config.toml
crop_scale_min = 1
isotropic = true
norm = "rmsnorm"
width = 192
loss = "cross_entropy"
orthogonalizer = "polar_express"
max_grad_norm = 1.0
max_steps = 26500
warmup_steps = 5300
weight_decay = 0.2
Rows from block 4 of a small image classifier, named by matrix and row number. Rows with one number belong to one neuron. Each number is 200 + 20 x the weight over its row's rms, rounded and kept within 0 to 999. All counts start at 0. After the name is the row's rms in percent of the matrix's.
After each neuron's rows are labels from the 100 images, of 14976, where the neuron reaches its highest value: "top examples" is what is common among them. Only what is clearly more common there than usual is listed. The data: short English words printed on busy colour backdrops.
# fc1: MLP up (model.blocks.4.mlp.fc1.weight, 576x192), inputs 96-191
# fc2: MLP down (model.blocks.4.mlp.fc2.weight, 192x576, transposed), outputs 96-191

fc1.330,111,199,204,219,183,195,220,217,234,204,183,214,202,218,205,178,202,164,175,200,187,205,176,197,237,215,193,165,216,225,213,177,204,191,195,219,193,233,196,217,221,186,223,203,191,190,202,176,183,213,199,210,208,220,218,207,207,223,206,189,240,220,181,205,222,187,214,206,190,181,164,174,213,255,179,226,188,217,221,187,227,215,170,201,226,200,185,225,178,164,218,169,209,210,207,192,229
fc2.330,113,201,210,178,143,211,165,170,218,184,166,192,168,178,222,183,210,211,215,176,211,191,221,192,199,211,177,223,214,169,191,186,189,214,209,183,239,200,222,210,187,178,205,233,222,210,215,216,210,200,197,230,251,203,202,223,208,183,213,187,215,214,215,178,221,202,211,194,167,204,211,213,227,214,176,171,209,195,170,188,195,232,226,216,189,193,181,206,195,179,193,212,185,204,224,232,231
top examples: purple ink

fc1.400,104,173,178,180,200,218,184,216,188,186,192,204,197,194,227,236,178,204,237,197,211,169,201,169,210,194,189,225,223,217,180,179,195,213,222,185,200,226,192,210,206,211,191,197,207,179,176,179,158,216,212,189,185,180,202,186,198,192,189,190,209,196,218,169,183,206,197,207,231,227,185,220,222,213,221,252,179,218,200,182,200,191,193,216,162,230,193,210,213,205,203,179,222,185,178,212,234
fc2.400,106,191,181,189,161,211,216,200,204,210,190,214,192,206,218,188,211,196,172,175,233,232,173,194,176,197,192,208,205,235,200,184,210,189,234,172,177,234,204,180,180,202,200,209,182,262,226,185,190,205,196,202,199,232,199,181,215,209,198,218,221,231,224,212,193,174,214,189,188,198,187,216,193,203,194,194,196,209,192,218,200,203,220,220,216,199,216,208,225,227,219,207,184,165,202,239,175
top examples: the letter o

fc1.568,075,203,210,181,196,205,193,235,186,231,201,174,191,171,193,178,186,212,200,186,223,163,167,206,207,229,220,209,199,188,208,194,210,168,171,216,224,208,237,169,192,181,203,196,199,203,215,204,208,226,203,208,229,216,199,233,224,224,211,207,231,194,195,205,193,256,181,191,197,210,168,191,205,206,219,215,163,209,238,216,197,213,172,209,228,194,194,178,192,216,179,179,161,214,177,212,196
fc2.568,075,200,169,226,188,234,216,186,219,178,188,160,196,200,211,205,215,199,224,195,213,207,212,250,214,209,192,234,210,217,200,224,177,182,199,194,236,183,216,147,192,201,174,210,229,190,168,193,207,199,212,208,213,213,196,219,200,187,192,221,217,206,171,182,198,199,192,206,178,193,197,163,220,172,188,227,213,178,202,199,217,235,204,181,205,238,211,193,184,172,197,197,169,226,237,185,205
top examples: the letter a; capitals

fc1.363,096,170,162,221,220,201,210,180,190,224,221,186,229,186,182,199,216,167,191,159,209,158,185,215,203,235,235,172,186,219,174,196,238,215,202,189,219,199,180,147,222,202,210,209,194,185,212,216,217,194,180,235,222,176,213,149,167,195,221,202,203,207,187,193,185,181,210,205,219,203,210,212,216,187,188,180,214,210,214,234,191,206,185,177,228,195,199,171,210,186,202,198,201,210,193,211,204
fc2.363,096,182,221,204,201,213,182,230,142,190,194,210,216,199,226,233,231,180,189,202,191,200,193,220,176,177,192,211,208,224,211,210,206,215,183,228,164,229,183,204,200,195,227,195,197,186,221,211,202,186,228,204,200,189,208,224,202,181,185,192,203,228,187,204,241,168,211,203,156,219,195,211,183,226,177,206,195,210,151,208,199,227,171,183,190,178,199,221,212,195,188,220,220,182,207,185,203
top examples: teal ink

fc1.359,112,202,230,162,215,203,213,207,237,167,161,195,189,195,214,203,164,215,180,197,198,216,213,229,189,173,181,223,171,208,189,224,211,192,164,241,210,184,202,205,205,214,175,195,169,222,198,193,230,176,153,182,179,172,174,197,195,177,202,197,220,195,178,222,206,226,232,226,212,211,209,172,210,204,147,209,203,185,243,201,213,149,228,181,207,222,182,170,185,219,214,208,213,210,181,190,165
fc2.359,105,209,227,201,212,177,240,211,210,216,213,206,229,179,207,213,216,226,195,171,190,207,166,179,216,186,185,219,221,185,211,209,203,207,164,183,153,172,206,168,177,205,193,243,210,201,206,202,173,200,214,204,195,211,210,188,205,225,201,178,216,226,192,194,199,203,227,229,195,171,175,176,178,209,201,199,198,222,179,135,203,180,221,206,209,190,199,165,187,222,192,192,217,193,212,214,156
top examples: the letter a

fc1.76,106,173,214,180,205,218,201,222,183,183,213,231,173,207,176,221,208,187,213,185,173,223,208,171,191,227,178,182,214,201,179,219,190,179,194,186,199,231,209,163,223,201,195,179,218,219,237,186,184,169,209,176,210,200,173,182,198,220,185,212,188,198,140,185,209,218,203,166,187,206,212,219,213,216,227,206,165,218,202,199,151,216,184,196,186,199,221,197,174,183,180,211,191,216,207,204,200
fc2.76,108,199,203,245,207,218,169,151,195,207,219,206,205,196,180,195,229,235,185,209,184,209,174,187,173,149,211,209,211,194,193,197,196,169,196,189,175,158,210,189,166,217,217,185,201,210,205,153,188,163,209,191,222,226,214,217,217,188,207,227,204,170,233,213,152,219,212,203,166,199,193,167,205,195,219,212,207,193,203,175,192,157,187,186,191,212,216,197,220,185,191,174,194,256,217,188,208
top examples: the letter a

fc1.476,101,174,188,189,194,172,211,225,221,188,202,199,191,227,184,211,207,205,210,198,206,168,226,225,208,202,164,179,217,211,230,187,224,173,212,205,180,195,202,223,211,194,216,234,211,202,209,168,197,202,183,181,218,187,181,194,212,218,243,184,197,207,195,176,225,221,173,167,178,179,212,187,217,197,206,192,204,186,256,205,216,162,205,249,212,197,179,165,184,160,226,204,166,218,174,201,217
fc2.476,117,195,214,197,209,194,209,201,197,181,174,175,185,212,200,177,221,254,208,184,216,167,203,215,225,186,164,187,231,186,181,200,218,186,207,216,201,205,183,172,178,213,205,220,228,184,174,212,176,221,186,209,216,237,204,194,207,192,191,219,200,200,217,232,211,177,183,175,195,218,218,194,200,202,211,240,214,212,194,180,184,225,230,141,192,177,210,206,211,196,207,204,186,203,177,196,233
top examples: purple ink

fc1.435,113,199,199,182,193,234,223,196,192,187,222,214,259,204,214,229,233,209,191,227,203,166,206,205,200,218,200,206,196,183,184,176,192,158,205,207,157,240,205,187,240,201,231,181,206,203,161,179,198,248,209,190,194,206,167,211,196,184,212,189,205,206,209,173,200,171,196,220,227,205,208,155,214,216,183,199,203,204,239,207,198,194,186,173,218,180,202,209,185,208,178,219,232,206,220,236,202
fc2.435,120,201,199,177,208,223,187,183,192,197,176,216,194,194,243,211,181,204,201,220,210,203,180,226,193,197,195,228,226,199,225,219,211,204,204,209,196,219,220,213,257,216,242,184,214,210,209,193,205,188,223,182,210,169,202,181,188,164,194,194,226,191,206,165,210,215,207,207,191,157,222,213,167,219,223,178,193,172,241,189,237,196,197,175,189,176,196,175,172,179,218,214,204,155,206,210,188
top examples: purple ink

fc1.212,095,171,209,196,200,201,197,223,213,214,213,179,190,172,201,183,161,217,209,210,211,214,183,148,199,211,204,208,190,220,180,168,224,196,174,191,181,200,204,198,216,188,219,163,219,240,199,193,228,172,236,225,196,199,199,211,207,214,223,189,206,197,205,211,189,221,170,178,181,167,158,184,196,222,195,184,203,197,211,201,203,206,179,182,202,173,185,204,199,211,220,198,174,208,218,201,211
fc2.212,088,182,189,192,175,234,189,206,238,205,220,177,189,211,203,220,192,202,206,219,209,231,206,184,215,224,200,229,227,189,217,194,152,199,182,201,212,206,175,197,195,182,192,201,216,185,219,249,202,155,184,207,222,222,215,219,221,157,219,224,214,167,203,197,211,199,183,233,220,199,216,216,164,187,172,201,203,162,189,207,208,223,245,196,223,199,187,165,192,224,193,220,178,182,230,155,196
top examples: the letter a; capitals; brown ink

fc1.46,110,181,189,216,172,224,220,211,176,231,247,183,165,177,211,220,200,185,215,193,221,188,184,200,237,198,208,213,202,192,208,180,172,211,211,201,206,244,215,204,216,196,204,200,169,193,202,201,224,197,182,206,192,196,180,175,226,216,185,203,252,208,190,211,204,185,182,186,197,194,224,179,209,197,193,198,186,249,182,220,190,237,189,205,195,173,192,194,198,170,195,196,177,228,216,198,208
fc2.46,121,206,220,190,219,198,202,204,175,194,211,218,201,207,186,195,187,174,189,204,209,205,231,180,210,192,193,191,202,212,200,235,209,190,199,210,166,178,212,225,159,224,195,195,225,178,181,219,186,224,178,200,198,199,175,237,200,206,165,188,243,188,199,207,208,199,209,245,192,206,198,188,186,216,170,193,178,186,209,161,235,201,203,202,205,183,181,197,248,196,264,201,218,227,173,203,226
top examples: the letter o

fc1.529,131,217,202,222,214,169,195,198,182,229,228,217,202,195,241,197,202,227,197,202,231,211,236,183,240,188,170,216,206,185,221,204,195,177,208,207,190,196,175,181,201,181,234,202,186,222,201,187,189,207,160,201,164,204,200,151,215,197,175,207,195,225,194,216,209,190,216,194,206,198,216,220,169,165,178,210,189,236,152,207,205,172,207,190,183,176,195,190,203,195,220,213,226,171,167,145,205
fc2.529,131,207,192,169,219,222,173,193,169,183,177,200,219,214,236,198,190,196,176,202,159,221,235,221,214,238,195,194,189,162,193,180,223,177,211,168,200,192,214,166,202,156,217,199,207,191,212,216,212,222,208,181,221,182,201,193,248,197,213,190,232,191,194,197,185,200,202,163,145,209,193,179,168,210,192,175,177,173,180,209,207,231,217,212,202,202,198,180,238,193,216,193,173,220,162,222,212
top examples: the letter o

fc1.98,081,182,174,200,183,223,192,203,196,183,181,195,239,173,242,209,192,181,165,220,214,232,204,202,222,205,177,250,192,220,206,188,207,208,200,203,214,210,182,185,186,191,209,205,183,226,189,190,155,176,188,212,206,184,185,197,211,210,172,174,190,176,235,203,162,221,197,198,215,209,232,197,202,183,228,229,226,207,205,217,185,191,211,193,191,226,179,185,196,213,196,202,188,155,185,173,193
fc2.98,082,206,210,191,209,172,172,232,229,179,215,178,210,222,216,190,222,234,209,215,208,181,205,221,228,186,184,205,206,225,209,221,202,214,216,214,205,198,237,202,228,210,175,196,201,206,231,207,176,182,156,196,192,207,181,197,185,205,189,238,196,215,208,183,197,225,205,180,191,186,183,202,165,259,191,219,213,186,196,193,170,240,169,227,198,247,206,243,222,200,221,195,202,166,207,212,196
top examples: the letter a

fc1.41,078,214,213,177,204,223,225,173,220,196,222,217,188,208,195,201,215,182,178,209,217,182,172,215,213,185,219,197,172,167,183,207,202,231,198,191,190,184,172,193,207,194,183,159,159,161,180,212,186,190,172,227,150,205,170,227,199,189,210,183,203,201,173,226,208,223,209,192,215,195,190,188,180,191,181,173,197,188,247,168,222,191,209,164,185,198,194,154,210,177,192,226,187,173,143,194,183
fc2.41,075,207,194,169,198,208,216,187,194,201,192,223,206,184,211,220,205,210,212,219,207,218,194,189,175,177,189,205,228,195,222,233,165,173,204,193,173,184,207,233,174,185,222,222,190,212,202,232,223,212,197,226,226,139,209,208,202,241,184,182,207,255,201,207,210,206,242,238,214,186,194,177,199,196,213,186,207,189,192,182,180,187,206,213,224,206,204,192,175,186,225,198,189,194,203,221,162
top examples: the letter a; the letter d

fc1.97,084,190,230,180,224,160,193,202,190,189,243,196,174,205,209,209,179,169,191,208,226,207,193,176,219,190,196,202,207,194,199,168,189,203,191,237,204,222,199,192,178,203,221,202,229,204,201,178,179,186,159,226,171,212,187,170,198,201,155,215,210,197,162,189,198,190,199,204,195,170,201,237,215,194,225,201,204,208,197,231,187,230,243,202,190,225,216,175,208,194,164,235,218,207,181,206,181
fc2.97,083,229,217,211,221,213,223,237,188,219,181,184,164,201,214,180,210,195,179,189,177,197,203,209,214,185,255,231,225,203,176,186,208,213,165,221,196,183,166,196,225,172,207,192,194,225,168,220,218,174,202,195,226,224,198,183,173,184,226,213,176,178,231,230,211,235,204,195,215,196,190,192,182,178,202,230,178,193,197,191,168,213,196,186,225,180,181,188,208,177,220,198,194,215,197,181,207
top examples: the letter a

fc1.139,126,186,232,225,178,206,189,209,208,199,227,195,207,214,201,184,189,210,177,234,207,194,207,212,227,193,194,187,204,183,188,170,194,222,175,237,175,193,139,195,195,180,218,216,194,170,202,228,190,179,188,225,176,231,196,208,220,187,185,207,212,209,188,176,236,168,184,236,214,199,220,204,247,183,200,201,178,203,181,192,180,190,204,158,211,163,201,219,256,181,201,179,190,181,208,228,213
fc2.139,127,204,199,169,202,192,187,201,198,193,120,229,206,187,171,190,193,238,187,227,188,178,210,215,184,201,179,217,175,173,202,185,250,207,174,223,189,192,205,193,173,175,234,204,171,151,198,212,210,208,217,201,198,182,193,195,194,201,200,198,198,209,197,225,187,229,209,221,238,177,191,153,185,207,209,193,209,203,218,191,197,198,213,212,212,185,187,180,250,227,204,207,158,205,188,189,215
top examples: the letter o; grey ink